python train.py --encoder_arch="vit" --model="image captioner" --dataset="rosettes with rotational symmetry" --train_examples=48750 --image_size=64 --crop_scale_min=0.8 --horizontal_flip=true --tokenizer="word" --vocab_size=28 --encoder_norm="layernorm" --encoder_norm_position="post" --encoder_activation="gelu" --encoder_head_dim=64 --encoder_fused_qkv=true --encoder_bias="qkv" --encoder_qk_norm=false --encoder_parallel_block=false --encoder_moe="top_k" --encoder_num_experts=64 --encoder_moe_every=1 --encoder_expert_mlp_ratio=1 --encoder_experts_per_token=1 --encoder_shared_expert=false --encoder_patch_size=[4, 4] --encoder_conv_stem=false --encoder_layers=6 --encoder_width=128 --encoder_positions="learned" --fusion="prefix" --decoder_width=256 --decoder_layers=6 --decoder_norm="rmsnorm" --decoder_norm_position="pre" --decoder_activation="gelu" --decoder_mlp_ratio=4 --decoder_head_dim=16 --decoder_fused_qkv=false --decoder_bias="all" --decoder_qk_norm=true --decoder_parallel_block=false --decoder_inner_norm=false --decoder_drop_path=0.15 --decoder_positions="rope" --decoder_prefix_bidirectional=true --decoder_connector="linear" --decoder_tie_embeddings=false --residual_init="none" --optimizer="adamw" --lr=0.0022 --beta1=0.9 --beta2=0.999 --eps=1e-08 --grad_clip=1.0 --ema_decay=0.99 --steps=11800 --batch_size=128 --epochs=31.0 --lr_schedule="constant" --warmup_steps=590 --weight_decay=0.08
Rows from block 2 of the image encoder of a small image captioner, named by matrix and row number. Rows with one number within an expert belong to one neuron, the router's apart. Each number is 128 + 32 x the weight over its row's rms, rounded and kept within 0 to 255. All counts start at 0. Numbers have three digits each.
Before each expert's rows are labels from the 100 images, of 14976, where the router gives the expert most weight on average: "top examples" is what is common among them. Only what is clearly more common there than usual is listed. The data: rosettes with rotational symmetry. In brackets: how many of the 100.
# router: router (encoder.blocks.2.mlp.router.weight, 64x128), inputs 64-127
# up: expert up (encoder.blocks.2.mlp.up, 64x128x128), inputs 64-127
# down: expert down (encoder.blocks.2.mlp.down, 64x128x128, transposed), outputs 64-127

# expert 44
top examples: earthy (56)
router.44:085160136129121077158161144072105110208167151104157133205106167093183115196128147127148138152111092165146123116118140118183184082161099144131153136127122122120114101164110120161147150118160084
up.0:097115118100096082171144111086173101145115109122120142158122088124153145150085124115159176109128041110101134142145092141111120099122164154140185139130093105163094063136156142099138151152149156
down.0:145178086144129106175140137090131065180158107158184171140099185084161194155140126138138137147163137187120110079134115157151178085142152153147122108124153154141148111124116152137133212122116145
up.1:069100088073093120127103165137113156103124125153142093174134161144137101160121107140177104106117088112087138181147122128113086075125164102134114148104167113070116062108157116099146092192098115
down.1:125144159140150152112136113119129132107101105143110107092152096146096105110172160124096076107155144104126132114101136113081090141118152133127084131071139122125115181110080101185133139152158132
up.2:123179094175108145155117145118128142133105108122093093174147176136102091083152103149196127063088073126107110137187102138095042095090163081095144113160128098108119102087137166110147100118123119
down.2:125155152121140116126145153150124132168149143181133140075190115159107192156151133161101111103193129109115145153088196089137122118131151141095082130068179144156154120094141139177140150118182171
up.3:133157097170106147144141157127114131109139121114090094158141131143113099126160135150155092089098064102119168134177111094092053087078189107104110113147127064110109096113146132117116118102114120
down.3:103154135102159103111113132147133160162153155151132134058140100157126216135162124163119124083163087127115141131092203098159139122147139125079064121087181164146151127087124152180160192108145153
up.4:089155126149076089177107133107174100147134076151122146156064136115160130157178124114133168094164065129118135100129135121122139109166187162149138117135109107112096093120090120122094168114107130
down.4:179155120137124136176112117065180067064113144147100126156134083167146107153162135132171158111168141075126110090191090099122080123165180125177154105157133150184130133146128125116097158193153148
up.5:086104105090056120114174124132124138081076128091105115183166123139148091103095126111150108120107110118121184149154104148080118092103138191121152122094142099121095055138154091140136137174117097
down.5:169170099136116114149114122102153082131156158133125122128113130126131151185187123173146150069173133110142128108175110104190149097158160145168126136085189189150118187125117160170148168172172153
up.6:084090112083095080149129111089158075150100079149099134182139065128154135132101125077186169112122075114066155143140096123109071097128148192173172110100112128142123101116140159127100128145145146
down.6:141114123079150074156122087043152096167119107124167150123106144074141193171136118138143122062170088168114125126115095135157178070113136156075171111094163151108129086098118135112115156163176166
up.7:080107134163164096168146143151112087160064088138129109143152104158159125140131177067135100122114160123088125140118125148137114165100117182152096076103084114075088124161055110149083129134121097
down.7:144086177069098149073137049048136080077094142103105109119134092153116101100093117121116134114177141097142147170156096122123091138136138114163097080144050111127147143131146115084148080175147131
up.8:051119140150142086156140152165143088143086106153153104171162082156168137156093162103153100141119160134116132145100116180110151142114093168148110073113076156080105122184100105146090141154126141
down.8:160073191098078118121135095082119094100129154077124123149152100163143130123068080145157158120145127082128124136159053109144076111162167069170136094121118148090124137119125118144138091151110117
up.9:053100092073130112151127132077129144102128084137134153158100161133156102165086114141128178088147029124132122162105121118095124098129146144154088113141141134067070071110131141108116162144065089
down.9:149167144167087160150156126132137093089106136156120104156141115164138120131159181128133120138167186102156124112146093120126094163162168149130144113131145137154155168159090091132120193200108132
up.10:105135122152096135121189108147099164113110167100107088175189157152121088124123158145129055123071102112117153151166133127101079101109193117127115119131150090131105085124179129106161138121110082
down.10:091155167117137105123110120152103150181128143157124121051147096147108213128164101194115117085151079109118142114070191085140155115161097150058095142095150156155160149073145149153164180104163138
up.11:118103103105076056132129148053135111114090123143138146198167137123168147086134090098205150112096078129037177128137109102146132074112125118119194136120124122115145111086162146135114072101185124
down.11:135172098120159137176144142148130088178153119162100141080155137137112174145174120166130118091154130130124118124129161123127120114111193176120108155093207158158133158106151164133127138121186185
up.12:129146099158108152148141146157125101130098093157090156141139041147116137102138163097147150150143099109118174104119092140098098128113128218192145113154074085133118179140109116149134127143139155
down.12:115090150113111115111131070065120110081092137040093113110132131124106099088087136090068115103142107106130102143151071113119100108099109097098157079120061080116102085134103109092155107156101096
up.13:100114112082073094134174148094137139102051116097119130165166124138166111109082114102170111119113081102100187161128107133108140085096151176135197138088126076112105063107164123124126119153151085
down.13:146171091118132129160128099105145081172170159142085133115121145107123146186186145175124126094185138127142124096144144096148166106126154166134110173102192168182144171119148157158120163139157177
up.14:172179074194094142173119171150100144162133110111131159123130213102076126152158128134125101114139102171150143095125100156134081058144153075132106139185109132107098192068116122167139102089142124
down.14:126143156142109087095201115157110111143089139162181175114187147129164212101095126143084109146115189172115157188109126190108129115124135151137151139095168113084186123104131147148110144127100094
up.15:108100114104139111069168099141113162178113157131136183140171135109122162127053132129135103118110134167152140199116117197204169064138127059114125124139123170098132128131165174123159098118174161
down.15:132131127122100064079191135196103093176127128172160185134191132114174205121090092148150148162103151164095131155085160160150145117159167105154147117095158150085187127104110143132076173095152125
up.16:177122111084120114108160125126092163159106101119136187154153130107157150078087117092152121072116117140103162153090103165171103076095125145117158141120122118132129078086183178139138095082183119
down.16:135129103118119096123161123164139108191172139179140160130137135098162181162165089187158149117153130153107147114118158133151159112149169157146123186117202173126184149103154184132103167112150174
up.17:094083111081084116103169149123132137071105153109134108173151114151156105126093105149174087134088101105098178164144136140117146107105147122134145158071164070131118050124181106122118123145112106
down.17:122187105111145135141093120103134116157144133114090128070124119137094157156201132151123097067171105124143127084114171081138142108128177153109071134099139130175133164118146168151143165137180170
up.18:087133108195117097193099125147160092125139109191187090168106142085135119159155129123132132106139106166128105119143124135140121089150097164136121087178115146088112082155079153117132166133089141
down.18:165177120135120147130107160086174074081125137140107115159154079186140099139171127140172142093177154068137126110176089100136085120147183126201132096153177150158140171143123131138114151176169150
up.19:121130023144168136158131143117123108102150096162134165117130094138132124115125132116142195128169102111099138155082122131107133123091103201201168121168099104162106180174127125112126126130182157
down.19:119099123115085135107146064088124115065092152055091121115133123145109093085089126090077130117123119094137112119157063106102091115125102090088157104132056095132082093132107104084145111181092103
up.20:130147119166097138153134136134102153115114129104101099167139163147095109154151133134140081092097074102119140144173115101089052097095169112104099107160147063121091093097164121117146138098094107
down.20:096150163110142104100117119157121175178152147151134141064154092134131223148158114170122103087161096124110145150091199091143156104146108129087066127092145146124151115079156161176156193107149148
up.21:089095111101073120103170139122127134097083136094124102179179132144160086112092094139162107087114095111124173172138110145105148101086132159126172146087155090122122057134166129123137121147127104
down.21:110174096120152129152094124108133092135150157121087123096125133142109160178195120176135120067169120091144106075121144086174157103114160147135080131102181151181111177132128164198144161123161144

# expert 6
top examples: dark (98)
router.6:159162121158145152105090137124143155046142116058112085077121127130087090101143135077045120131145129102171098111153150128127113138111124140111132123049136048174149130142150113141096142100144120
up.0:137143186161094106138133128128077114145154109099131141170062191105103130146172115149155156147078174125115078043099115101145139134153138131146144187174116165153158206107081144153100067121176108
down.0:140191092206139172157096166184118096140149133120084101151126139152115105127164147164146079144169167118136129095180117112133156180110161129129112135176187113130121095148129117147211139187062178
up.1:109172157186107083125099149138124105172141115121125146153117145088085142133171148134153124098116181118101167082120128143115155132138183088119165166152113171156149199122122186177094091113204124
down.1:107146055151107145137130123120138154154169151087161123139142146125160139132160164143102085131187141157144129118159088178140178110165092117052123119157155150124124056130123079139220141159127159
up.2:165176182143100121132146133106093129172141103093139176148115169090091112133192099127136151126092137145112146053120149112097153115142114112169177180204095175147135176104134146132107082105137127
down.2:175208084190125184147111143150132118142143103120098093185111172137107089139178161150128107132197144096179125118190105113149129158115159156146127140176181102112122130166137119134198123160113187
up.3:094132088139113060121179078149104068157113120171141150170153090103104119137145104148175123102147173139100189104156130182121144139167091083097158143147078139188199174093143172116157093130189155
down.3:156088145101124166110140059102147183085090161133096113087171142186125156103053170078096152136146085100157136150101115081170120128154090148112152077154095133097089083159126147090144165124147099
up.4:089142164116131060116119102192128116162145132164174157131140073105080182169077099162127114147146171203108154186142091198144176133170112105159068110138123142091150124112121117154149075116083196
down.4:152132139135152095136102133110140133118140147164172116137093158115146179182157166058111116169106097134134114060118165080188153138140076133148113111090144154083109119174076063123070165139142112
up.5:098160134158084059114168091142105102191149137154175153178165107124069150173127099138149121109124157154082212123167075174123172096189097108125157170160093153140171159091138179143142089121163158
down.5:126088120087142112128131067104135154107133193137160134124124143124149199164098158080101152159141102149115122132128154147198155130165051123076125107147121161106112091140089093086119165127160112
up.6:124129138178116092111106148159083124160170129152167151144151121099120199165047154113146090151103157159087132182121114191179123107148114094131072069127107145081131103109114110159153136119070136
down.6:120135162128165152088156131126136120096087142172081083104154126186146113135131196066119099174116136063158113093127161089153095184123114163166111099080108093100108128185102090132073134170133100
up.7:159157202146173124149163147120090125186124092063130159167120177104101090108164138123128108135126164149130090070104160137105146156106136122167116135177109161123127138121105135132109074100098117
down.7:165196121202137175157112165168149099113129134138102118183115152132120109135176181149152107140178149116175130112188126111155149170121167155162122152169178115113124126182106123149161125188103182
up.8:063120121111094098131117131174115119177159122156148147125159055088121166150078136140124121147159170137105161168149070186149126091154111093112075117151129142105137116122137168143168105114114165
down.8:155066174076156098085156091101130170085102170153143128132124151156124150143108155049114146156115086105116137104098162119173090150139121159139135115069141120088121127138146118077066098114172130
up.9:127141199128147114088080139171148125188113080130164139092146136126098180154047154077080079115099152147112151193120125167124112099127147063135078083097094118070110100115116102130118136084079103
down.9:098100135141146087106114147164104087169158125157169121122076156095164170175155159116158086148112137144096094075094163136183174163142073129102097107059140136099131083146112083172099213173113109
up.10:085158095133124073106187119137088078180106115149153136179161119131079139124145131124156093071127167128103208128162116172106145138128130100117141146144119130132155183076162173142129100125188142
down.10:175088130131137147097131087088159176104110183114092106107161137172145144130073196069094129144166097056156142137123089078189139128147113140106117087140105108121106065187110109115132154164146120
up.11:103153079112128095120170101138086066189100108176134134179158118127078139124143106115150097063141152110101192126156131181124130129130124104082134145154106132164147169108169200115170100141200138
down.11:183082134110141166083152076106151165081103162144078102113170122190129119123049184067109130129163100075163134158118093083160118148140110160112114068147101119109095087162103101097121137144147120
up.12:092143098123124094109147154147114088184125121182136131176183098140085148131123118128151101065129142115096196138153108155097113122151136091083134126150105163106136168100138167105144096136205152
down.12:120064131080142134074139064088149163085109167121120105118141144170131140125078171070096150152132081084131132115120123116175112122160095137074092068128106140113095068164114095101119159125141102
up.13:100161188155120121096127162090104163152151092104145148140138177089104119114158126134139142085107137191102131096110113180130180090132167117150134141161123170130139187067149136178143140104130144
down.13:140115076159163118141113135146140121145178173104130113141115124124162161172144167104120065168224138098131097088154125098194145182122099130097074129116132115116111053178118092152179166200097160
up.14:099135045127114084156085137127113106144163114116143166155068170092185164177124091189152180148139139152097118113087123112143135080197115114142165198117130177140121182145107151170110105147147086
down.14:116184104186117156106107110152075170185161102094084109142106166108101098132164107158145078122141100145123142092144096087136158143136144131070099136163166111137116096075162147156197191114081150
up.15:114097169142164120109097125176113082149140148144148107097161083133155168124042179112124085167121180133125107194127146190147145143106130098111036069100111125114124078179112102134146138113101159
down.15:133146155122145123072159150146116133114101145186100124118136133176137131126151180061126088162098153097158157096098164118139081153118115155176118123043148097094116133133114094170074112149147125
up.16:183153186117066130178138161137102136160124078127111179135089167086165113153173070149120172142134121094126118042087144056117109100152129154169174188125096175161122170152147141136083093111143111
down.16:146187065198116180126104168160118096166144087115127080186099174124116088116201183144110079101151151104187113112155104151122144152111145155094105107145186096130114106147099109125179139145132154
up.17:077153148130110083093140128140091140178145092141178161123177097087092160121075111136152119095141156202074151159150100206151165079142108095127097105157106136113160147066160154164164119108108184
down.17:142082135102162104090130091112140153098134201136132124130111120145139167181118150060126133184153079086101099094124170075200105175136074138133097100105091124095111083164104089124106143178140141
up.18:096101171148166088111108137174115102184139152186114109117135068121149165103074160090103104151142153116118100211123152153143100149102132078122070084090133123085123094146100114135122100102103147
down.18:133138164140146158103166166140127111116103116183115105109137135151136077118168170053108117141084146113142134082101147133110099152106117178181123103057145117087115154161102075149066099120165105
up.19:126122177152143088142103129167094082167142135158163125132129084122154184163082165128141095158124168153067075167108144162155122147135119101132073062125129148090120067158068091145117137109086159
down.19:141169184148148151104155166142113122095080127161110091115134143182126073096157166061093077163080151084171160113134138113109080163114134151196121113065141086087099152151092085162078128135132124
up.20:112130198130146102104108142153155097169114095148171110080180106125095160137048142112090064126151134175110173203151091193118158112127127071137078080080102075094118113117114108165133142110066125
down.20:109111133139162089134111140155132120153157143160184126143080171095144184194152160102145090155122132164107086081111166136198167159142068123096094094089137148093123090166088073165101211170116122
up.21:097119067143112065154101115120118076112170119110119164151070158091168154161132089191147190139157127131094122111082094093161106113171101122156161173104135170143141187117124141163112125143162072
down.21:127168103168097179114103107132089171152153104078103107129102163132090099114143109165121082126140097149131139116138079096116150131144150120062112136186172120154117084094169151134207203128089146

# expert 45
top examples: warm (50); earthy (47)
router.45:071094129129130068091091140195204076095116120164121129144160111169144143175144139143183106098140139122061179133166131145075136148125149060173110101123111140079139175116107129143053154158129166
up.0:120107148110117144106109093127163156112113133166134132071167118152138144102097122118143124103146095144094163208146100151123089097121151138102101124125170095125098000064140139131195150134119134
down.0:127153078149106097134118060097088158146137150056141107128094145079088170123174144094041093096104123129145153077137088132120142082123106051112132138085128128086095152109070111137126112098118110
up.1:151143112159131107095106140167174126137122140125144120084135141137112127095141194133090072158108192142131158101116168138085143183120136093148074149087113122087145153133089077149106108094090099
down.1:197137133143105119090157096116137110082103189111089087147139094164074074122123152101121087080143169065145124129165097092102134169139198155110132108122114117125148209171100093131110113170136124
up.2:144156124157115125079133145174175136101092147108139111062152173141098141114180187117094107129127198136118185068153138153110101169147152117164086154107099142127144155120119101135088134096135098
down.2:178159109124100127084128072086144138078108178102075096170138102155074065097101141093137119100154126046150126176169086090104116160140179137144145091172097112119156218125123123106142114120134115
up.3:140137132060113157159077103129170141098122103149105111063134119141155134100119134105108139087161096119116084143131134123113066096098143143089119121114152129133069027089152127092153160122124134
down.3:113092101103084091139090062099096160107173188111147149156082112077132172161172092152145129096113129146095156118146093098171169099157080074091129146137186156150136103091143158124146171140084147
up.4:120121000103131122181149112063127122120103108087144126158151102112210106144115146107134156143125088123126105169112190126168109117146118162116169112170123141162134067125156152088151160108149136
down.4:165112179124118143130119138120163068093117073149065095125117091135172078146081142113129119119158125081135084130108105067113122122119142160147109095113102111105062100166098101136092134109115108
up.5:110165128181153136089136160109057183145133187118169119140128111131114133118150143130142108151094153118147195147126119144151162135200111159096131161107204171161144143096142124157139137089165105
down.5:128066157074122099117127063068130151098146196094144167135133124107129148134121090135139173111139091144108144147157119154135142083172093081086171155166107148188159108090175179107171173155164147
up.6:118190189183144103087100166165123096159113116131152092134151070136103148145178172135134082144137206140110138076141198146116129175123117086162066141099150142110160166141116115159093114130092152
down.6:148128113116144122136140101098117178143158179110147174137130142118120159135125092153139175144143100160129125167161129137154148106162123108097186172171126154174179088098179172124207116152208142
up.7:104155128153138065127131170158116101170144166100158184151131147112129158155167152147150105156122172164133161117143119165135163117144093061138127155113144133144149140096129121155087106106155120
down.7:190173106112139151145135138092166124099119125143104110137146121148138075131148140094115151065170135054157113145177156094111101134124186154199104085152119115141166176145153166105106148112134121
up.8:165167189175136133108099151159130086130108105135099081102158089147071133098134172100084100166125166103143120118141177112106091171133128088184116122106109094111161193161096086147116128074092112
down.8:136124120092114098125127100108108152152167152124162190144113135086138166150144071177156176116137095172102132127153128145151144085171110095102170178162151170172180104076187187137167114147188156
up.9:138160194162153138118083163105158084092131114136085088092145085157088107104141168092076109155149119099135101116149143092096124162110147118189123113117111063111139183178099080110149149079080102
down.9:133140129093104098102136107127106153157160142130160190149117125096129158146147071181164174106121118161101139135155148148152116100168122098116170189163158173160185107071197193139154106125189153
up.10:110137119152090069120129139148106119172144162133174172179100118089145148167163087182161162123109142167127181099139111160151158100159059111126159184133156171159167139096140145139090102112166117
down.10:160175120127149137128132173114193092100102099170113094126143125151122101128149158090136125092173142087155128139139178131120107141097162164186088082150117098119149179181128122104064164089099119
up.11:115129101101109105170125061079136135161168157107191145164129129087175120158118123142134160132129099154113152164139104141136175110186102136096198169143133180171121127101179167111138143157186165
down.11:127060158054111091097115088066103136083146148081116156137136105110128123122089073129131145097141063102084119169145086122137134088139093085085126132156117132141131075084170159093183183153139146
up.12:132124085147154055119105144171160085169143162146170138128150098126137142151118178142133087163123180192120175116127158163109181154121104058149099129110094113084151136121106082153104089108099132
down.12:184113120122136133090138143105175108059112143121083099172161072162115078129123176102151098089161169045122087135176128090105127164129180170147111100158103125109147157177118113120114095156150143
up.13:153175170195151122081109170162124110146086128117133097090152094138102150100167184123096080162119192118144150095126162130120111174139107083154081137087155114106152163137107098165099120049124091
down.13:162130124099133122141138086086128158137157184104152176145131152110129153137133096146155181141156088149123130157169138148148153103167122110105191156192125150190183101095174181123188135146206153
up.14:142181160176153138102115165170096105138080094131123078109158103144097140112170173114110084149116190114129143097125205132116110179125124107170075114099144121108170182147119098152103114092099117
down.14:130087130096120104117129082099110172135163177098162183146124136099129164143123085164145161124143098165111133144161112154149153091168100080080182168159136158168166097082170169130195128170170156
up.15:149112126049107113152080104135193076108115083152136089100177128145169132088113177092117117141144124111100111113131177147102093153143161095116130081092060109137108083095100116086093132122108131
down.15:198087117124101118152125085097081117083165195070135086135075102105086160153135131140105098102148133105101099128126078081151115097140145120083068130142160129125062068148101088104144095137165089
up.16:146132136095136133136133129130129147096089084166089138072119129149140107094132114098090126059173113097154119135142149120117080101061127174110111151118136102095085066102155140090137129089116128
down.16:099083108113078085126083073093098184099171195104148146160081113087120159142145100161133155115127118133087132122148092105159170101185100075086134151148154161170162130086147145119161140137078131
up.17:131135140051113137158089083131156135105098083157079115054143108120145146096132127118111131091174108104120095134141169133117058109086126133116113122136126134123083079078162136094141144130114155
down.17:128100099098091085114101083078099176078174185103140143149087099076124156153153098147137134079139110134098131142152084103166164093159111071089142144138178152159148123073149149117153150148110145
up.18:133112104154161070105093135140190106157130143138149124097143118146135145128113198119100101136107163150113156106071160162120134169090099084137088158095080110046122118152070072134127117051086103
down.18:164092142125103108074124107107135088042118157135099090145121061147121103142123161149148089057137172045120091147177116091119154147143160120080124090149118128133151173163094090133107111172125122
up.19:146171153164156141100114173160112099134075109121120070093182104156081136093155176098098070158118181103140142113130188130104085173139128116158091104089142115119158177146108093152107127086115112
down.19:134086133086116111135130078081114163125159177093153181150125136100135159139121084156143170122149087154110137145162110145144148087165102092082189164171133156175162095086180178114189135168166156
up.20:115150134172116060110161171127120126132134174115186159161121171088173139166155110166165117127093147154110176097120136144140159080122086070148143189098189167112173145092161120180114126082125128
down.20:170150108131149166127175111129168114105084152127089114117171133171100110094104188084095111139134179078175131160152134130088107193111180154147109092150085082140135207169102112095082159139102091
up.21:165165184180141131103104154168123090128110125129102085097156087149080145098136176099080089170120174108145125118143172104106095176126125090183113121094116089116166187164104085153114133083092111
down.21:134123119093113101123126099101105150150169154120163190146116135085137165148145073176155173116140091169103135126153125150153143082167107095095174181163146169176181107078186183137168119146188158

# expert 3
top examples: vivid (61)
router.3:108135126139143093115088102146201082182160144157107099119143013133161131144106183119035110117155123176146093124156139150106180154139103122139123117074057039117114160189117130161123182075158079
up.0:176086103133178184175145113151115117124115092175087104096109103144146139106116157104112128154116141071162106148087143115148090150057136212121124116120150081127083117163118125076109104088097109
down.0:098088151098103142119145101138132119085083103091082085101162091154104108069043127081089102119126115101154120165119095130074096148101160111125110071114070067084081135153101098077121089114085108
up.1:154103154158149159114130120165112097131089111147093079092141089162097170072152190108113110164126157117166128113123116139139087156099097098132144091093131074092103168131075106122101128043085096
down.1:105095182095088122136122096094127079101103080114078128091124087110131065088059122099082136113142075113127105139109068095091117092084121105134149111129039082096077120131111101078122106122100116
up.2:123080064137172175126141129150089165136122132177140109119159089142154143110057150136145108147105161117148081202086151133210116154107107150095070071122129150107057071132098135123131127128103107
down.2:112137114152157155108137157165113121114102094142101082092140117171146119106112168107090088148101176105151132140099161148106104197094127156140074088083113090081094149181087086129107049127087107
up.3:118056060119169124126115134154096150111141110143107120130155117147138127118111131102163167160084131120142125136117133160122096136129149095105159096067129100126101098126135127133091136132110114
down.3:081083185063067134124113119104117091105107090082118093076161103133152096100030101089074118133130103112117128172124060134070119118113121110127121095118063076098100122133139089098120098121098108
up.4:104129107120183093191124170127154126118164107163154119136083174091209126201154115173112170134120118138123078081102142120154130125158098178163104141157211144121052074168145103112131186116096111
down.4:157161112072072152096120141153140105111140138162073126094091094130144072141129097127162151120140127109136167130125108108106180118156180191145167163126146146196157197112185171140095201163193129
up.5:096149122097035060140104137114144105128109069110153156199087163084156107164128124134101177146106075132058151154122073102086130082158150112155173103102139140080119125099112100118120110131097114
down.5:123128096138079123141097222133130143140154131178168154137095144110207120131114109176128171179151109151109164156074140155157140079177086155131140187135173192148109129105171142179136149084115119
up.6:124083080084133163130132090117074143131143114149106114124107069132170117106073135110129132143144094086109107201062121108162110149098158186124101106139162124108068077133118143074133121138102164
down.6:127141088166159170130161153160119123114086099132103084101171115182137118090119192105112079151095162109172132152108149155107087184091151147144097087110101083091091141197082089115117068134123114
up.7:141125127084156135122175111074180067145052137140160131129227143157123100089099137125123129149133196136136129121173127178052131169137076071170167136138097152127171112111124138096125147144193134
down.7:130136137115087093086089160144164101106169120201100127138097109128132152206135118141175184113148118100078103151135179082163134147151147200176128104139140172133135147120122165124088161063132151
up.8:156094043102184156185159118097124124103117108154115104121134129141141106104100156101139152140121112084149083170094144079164133147059154207128154110135143084160099113192102142069127084094149129
down.8:097104183117126147104151115127115104098076084104079086083160077158109087075070139089092097127102133087151147168105100102071079140075140129155097103092076064073088142148108108097111107096100099
up.9:144075066121193176167137096132099138132137124175119104127112084133151125117106165118130130148147123071153076152096198104194118189077149187126102094116145121126064084170107154079123129114092124
down.9:110135115165158151105153147170109122128088093129106094092153109165119119094118180097094068140105179125161127136096146145105097187080135135132060095096111075071100141181080076126112051131099111
up.10:099155172094062081151091160092100103114113092103126144174100182093155117158125113151100170124128058126095158146151098119089132067193118149165183116129122142091122120117117104118162115133094101
down.10:093116083125073095112085188109106121140174131155168147127106135097181116149075076175132159146135103131093149136066122150168158072190087152110126164144163193166128114074170142166123152116148108
up.11:118074099079114159122123082114086143135149120159092109122103084139158122126094119110116132122142083082119100172093125082155140145126150216140098095137162118087084101123115156066126127154107149
down.11:133144077164152178133166158156138125124100108132100081117174115193140116095132194101120078145109167098181133154131149150101096194102158150142095088117106080101101144191095094119127083141119117
up.12:147081056126165173150141103121096154120109117167125110133132111144161136108088152127137112146112125098140083162103163135205065147097143177098073076145131134100051025137113141087132135131088141
down.12:118152109159158163129135159159117120101103096142106065099136118181121122104124177105103083147100170104170133135097149151115100194093140143129072087098105084099099135184074069122127077129094102
up.13:092142157093071101145084189109113125126156075109138149159089166089164122155126094147091170118140080146097135174142074102091131068165121162147139148116136132092097139129151135149183096147106078
down.13:099103074121064109148100194106114103137176122166143157128102120101189086141084106161139166180135110127110137145085128161133166074195098165103138169165148186174128139083168150143097153113148129
up.14:143110130140092123123117126102121152139138148103112177158114177115127141124137098158165140104118117098141116114137112080121091099149118087120136172109047144128158168097172141188175132165158072
down.14:155115074092129126178118142085170108130172133162150192146119136093210096153094124097140157157179091119115121142140128195155193108156116182141156143181134188185147135091154183136110152157127159
up.15:137098058141162196143130098141114157124113120183127083123132109144149114096095143132118111144095139125126076185114147133189079162105134183087073071138143133096079020128089112089130152126099147
down.15:111142113160150161117148163151112121112095106140110068098145125178136132099121177110098088151101166106155130133094150142117095191087136153139078090087108092091086137191071081132115075122085098
up.16:177091086165108152108149093097119170124094150145065120079151113167119119096090125139120153099125133087177121176099143114192053153112123144128118148153092110134109146127163168098174092078161032
down.16:106064130106174111064129123113152181109100105131113094105171095175152113102121181075103092104146167084129086135145187167109179204091129135125095086085103097119159157167119138146127101137093134
up.17:132104163110135139144112124123115135153126143155107106121091057114149155145095158117115083175164088089117094142100113094172118136115146141123070078141169120082074093147084115131164132141077163
down.17:146165052167162186160168185177145124176110096170130102116167149175161124110165182115124093173115176129180143130120184170112133175119166179168128138125116114116137198172116109146115047139146132
up.18:132120067147138162148153124140110105143063104162148097149176093158131143127075159136108092121101165126131099186091154155142119160118089202114094062137096155112079113180100115126101131104136109
down.18:129142134175152156105124150162124134128098116152115078074123124174127161120135175120101073139109184125171158144096160156130092202106142152151059117089150107088092147187076100133126103123062105
up.19:111095092124159166148146143135059170158106109139107100143104084111154124115095142131113111157122111106124105170072165110165105133116151177093076089142168140087033084132102139107125139097075122
down.19:132156084166171168144158186161127122138096097164129083117168137176155134106140187100115079164108172115164129129114167152105103172099145156160093102096107095092117171182089081140105052140119119
up.20:117074026088176098177109121130124139113141087118116113168132189095163080117112115106159168141081101107084116154107151127103097110087184103134169104135173092141120107132129111087127087142131131
down.20:087081182090108157114133135110135094092092097103091087090167081152150057099041128090087103136130127078142134176102085158078108126094110112135106089118062077105104143142136092099124080130104111
up.21:099150107124104073160139147147117070139076078154120112200146140131135124143113150131130123168084130136078125164129122160089130132147112098137165071112139139079152127155062063121095115121114124
down.21:170165116164159146133119199143135134144122109202135135095086170141163167128144144157124112166141169142148175153083183138146105149127109197170100202100202132133119144133138122167133100108126110